python train.py --encoder_arch="swin" --model="segmentation model" --dataset="rendered scenes of coloured solids on a plain floor" --train_examples=48750 --image_size=48 --crop_scale_min=1 --horizontal_flip=false --rotation_deg=5 --num_classes=25 --encoder_norm="layernorm" --encoder_norm_position="sandwich" --encoder_activation="quick_gelu" --encoder_mlp_ratio=4 --encoder_head_dim=16 --encoder_fused_qkv=false --encoder_bias="all" --encoder_qk_norm=false --encoder_layer_scale_init=1.0 --encoder_parallel_block=false --encoder_inner_norm=false --encoder_drop_path=0.1 --encoder_patch_size=[2, 2] --encoder_depths=[2, 5, 2] --encoder_widths=[64, 128, 256] --decoder_norm="groupnorm" --decoder_activation="silu" --decoder_weight_standardization=false --decoder_widths=[64, 128, 256, 256] --decoder_blocks_per_level=2 --decoder_block="plain" --decoder_attention=false --decoder_upsampling="nearest_conv" --init="kaiming_normal" --optimizer="adamw" --lr=0.0017 --beta1=0.8 --beta2=0.98 --eps=1e-08 --ema_decay=0.995 --steps=12000 --batch_size=128 --epochs=31.5 --lr_schedule="wsd" --decay_fraction=0.3 --final_lr_fraction=0 --warmup_steps=600 --weight_decay=0.2
Rows from block 6 of the encoder of a small segmentation model, named by matrix and row number. Rows with one number belong to one neuron. Each number is 200 + 20 x the weight over its row's rms, rounded and kept within 0 to 999. All counts start at 0.
Before each neuron's rows are labels from the 100 images, of 14976, where the neuron reaches its highest value: "place" is the part of the image that holds the peak. Only what is clearly more common there than usual is listed. The data: rendered scenes of coloured solids on a plain floor. In brackets: how many of the 100.
# fc1: MLP up (encoder.blocks.6.mlp.fc1.weight, 512x128), inputs 64-127
# fc2: MLP down (encoder.blocks.6.mlp.fc2.weight, 128x512, transposed), outputs 64-127

place: centre (37)
fc1.33,209,221,224,195,205,180,187,240,188,178,228,180,184,232,198,218,177,211,246,217,217,183,197,220,215,232,194,221,228,188,209,206,207,218,199,187,212,218,184,172,196,192,260,193,200,214,179,177,223,210,177,220,156,218,227,180,218,185,163,210,213,180,223,204
fc2.33,206,190,167,231,203,234,223,186,203,190,167,205,185,214,215,181,202,201,170,227,177,202,169,178,201,215,227,208,186,198,226,211,181,257,216,179,193,180,228,202,209,181,172,192,217,181,206,204,220,209,214,192,197,183,174,201,161,226,189,171,168,247,206,201

place: bottom centre (27)
fc1.207,208,208,189,199,183,217,216,192,212,200,209,226,199,180,218,215,195,176,187,192,229,192,205,204,144,210,183,233,177,188,165,203,191,175,216,191,141,194,223,238,216,182,189,189,190,214,258,234,150,217,218,199,203,200,227,212,173,227,241,225,246,207,205,213
fc2.207,223,195,173,225,204,142,200,200,182,144,195,201,203,200,223,199,176,229,220,195,191,205,188,204,212,206,191,200,189,206,199,220,258,223,204,179,180,193,197,199,184,196,233,207,207,181,199,157,217,197,210,198,184,240,194,199,227,186,212,184,213,224,152,197

place: centre (34)
fc1.239,199,216,175,209,210,208,196,194,192,166,206,189,194,200,220,163,179,180,201,215,202,179,180,162,199,225,186,212,226,169,200,200,221,204,238,188,227,181,198,205,278,188,206,181,175,204,204,240,163,213,196,231,170,205,199,215,189,194,181,233,224,194,212,192
fc2.239,236,216,190,223,242,169,207,195,192,172,217,166,200,206,190,188,236,212,197,228,193,196,166,203,189,191,206,193,241,206,214,217,243,244,203,185,219,206,204,172,212,176,201,204,223,188,167,204,194,206,201,202,181,186,213,202,249,214,186,181,187,245,217,193

place: bottom centre (28)
fc1.104,197,219,195,247,223,213,237,213,215,235,207,194,185,189,233,207,172,179,185,213,216,227,161,213,230,184,218,193,177,206,194,203,203,193,206,187,204,196,208,223,217,170,219,197,188,207,225,192,177,219,225,194,213,226,212,178,209,187,201,178,194,250,181,173
fc2.104,211,163,207,208,210,202,210,184,193,160,184,201,220,191,175,189,207,210,210,178,152,210,208,194,173,211,231,190,223,215,229,219,184,219,194,179,216,170,178,178,197,243,186,214,206,152,197,172,206,199,184,184,189,200,187,198,214,189,183,218,189,182,243,196

place: bottom centre (28)
fc1.256,196,215,215,243,179,251,231,207,185,195,189,184,198,173,196,180,182,217,221,229,195,182,216,187,218,184,204,193,210,217,200,203,190,219,193,175,198,186,185,215,214,189,213,214,220,158,207,194,220,181,193,230,167,197,223,222,227,200,191,192,202,212,206,161
fc2.256,215,195,216,181,212,267,185,225,199,231,230,217,214,192,206,188,205,190,218,192,179,200,245,205,178,209,218,218,190,193,225,208,164,203,180,192,239,231,204,164,215,216,195,209,179,205,174,186,174,208,186,183,245,189,236,180,185,209,185,193,173,184,221,194

place: centre (31)
fc1.184,198,200,167,217,179,182,210,177,202,203,182,199,192,178,214,198,142,184,228,187,201,208,194,169,205,255,197,223,171,189,181,176,184,209,235,192,193,157,206,224,209,195,207,187,203,187,239,225,203,191,192,175,196,258,198,237,181,196,200,211,225,210,181,195
fc2.184,225,188,202,170,197,184,222,205,209,151,200,206,170,201,238,171,165,185,212,188,185,164,205,173,229,250,188,208,183,171,205,207,194,188,222,178,218,173,215,218,200,223,216,159,188,179,185,196,216,211,205,184,160,246,186,237,209,202,176,203,220,169,203,218

place: bottom centre (27)
fc1.390,238,205,194,215,219,189,216,214,205,211,193,200,191,195,232,216,153,167,203,217,199,183,165,211,224,216,197,176,175,202,197,172,196,215,211,190,196,185,208,220,201,186,219,174,203,192,203,160,229,199,226,207,192,194,235,224,198,157,237,183,210,244,184,195
fc2.390,229,209,184,179,218,198,196,196,205,153,212,209,160,200,216,193,204,198,194,196,203,163,199,192,187,236,177,219,209,164,189,224,201,175,228,189,196,222,213,208,182,195,206,141,201,209,181,219,196,232,194,206,166,217,197,215,213,205,195,210,226,173,214,235

place: centre (28)
fc1.16,221,193,169,213,211,212,220,180,199,201,165,212,197,192,230,203,150,180,196,181,179,187,173,169,204,230,207,202,173,178,214,222,179,208,224,171,195,168,237,231,209,201,215,179,231,160,228,215,210,224,207,201,195,252,178,221,188,215,211,196,238,199,196,195
fc2.16,207,219,188,197,217,211,228,222,222,200,210,202,160,188,233,193,169,195,211,190,204,183,201,178,222,252,207,172,191,176,220,189,180,233,235,191,236,177,211,207,200,202,241,150,153,187,194,184,194,202,177,187,171,224,178,230,200,190,205,202,183,191,199,231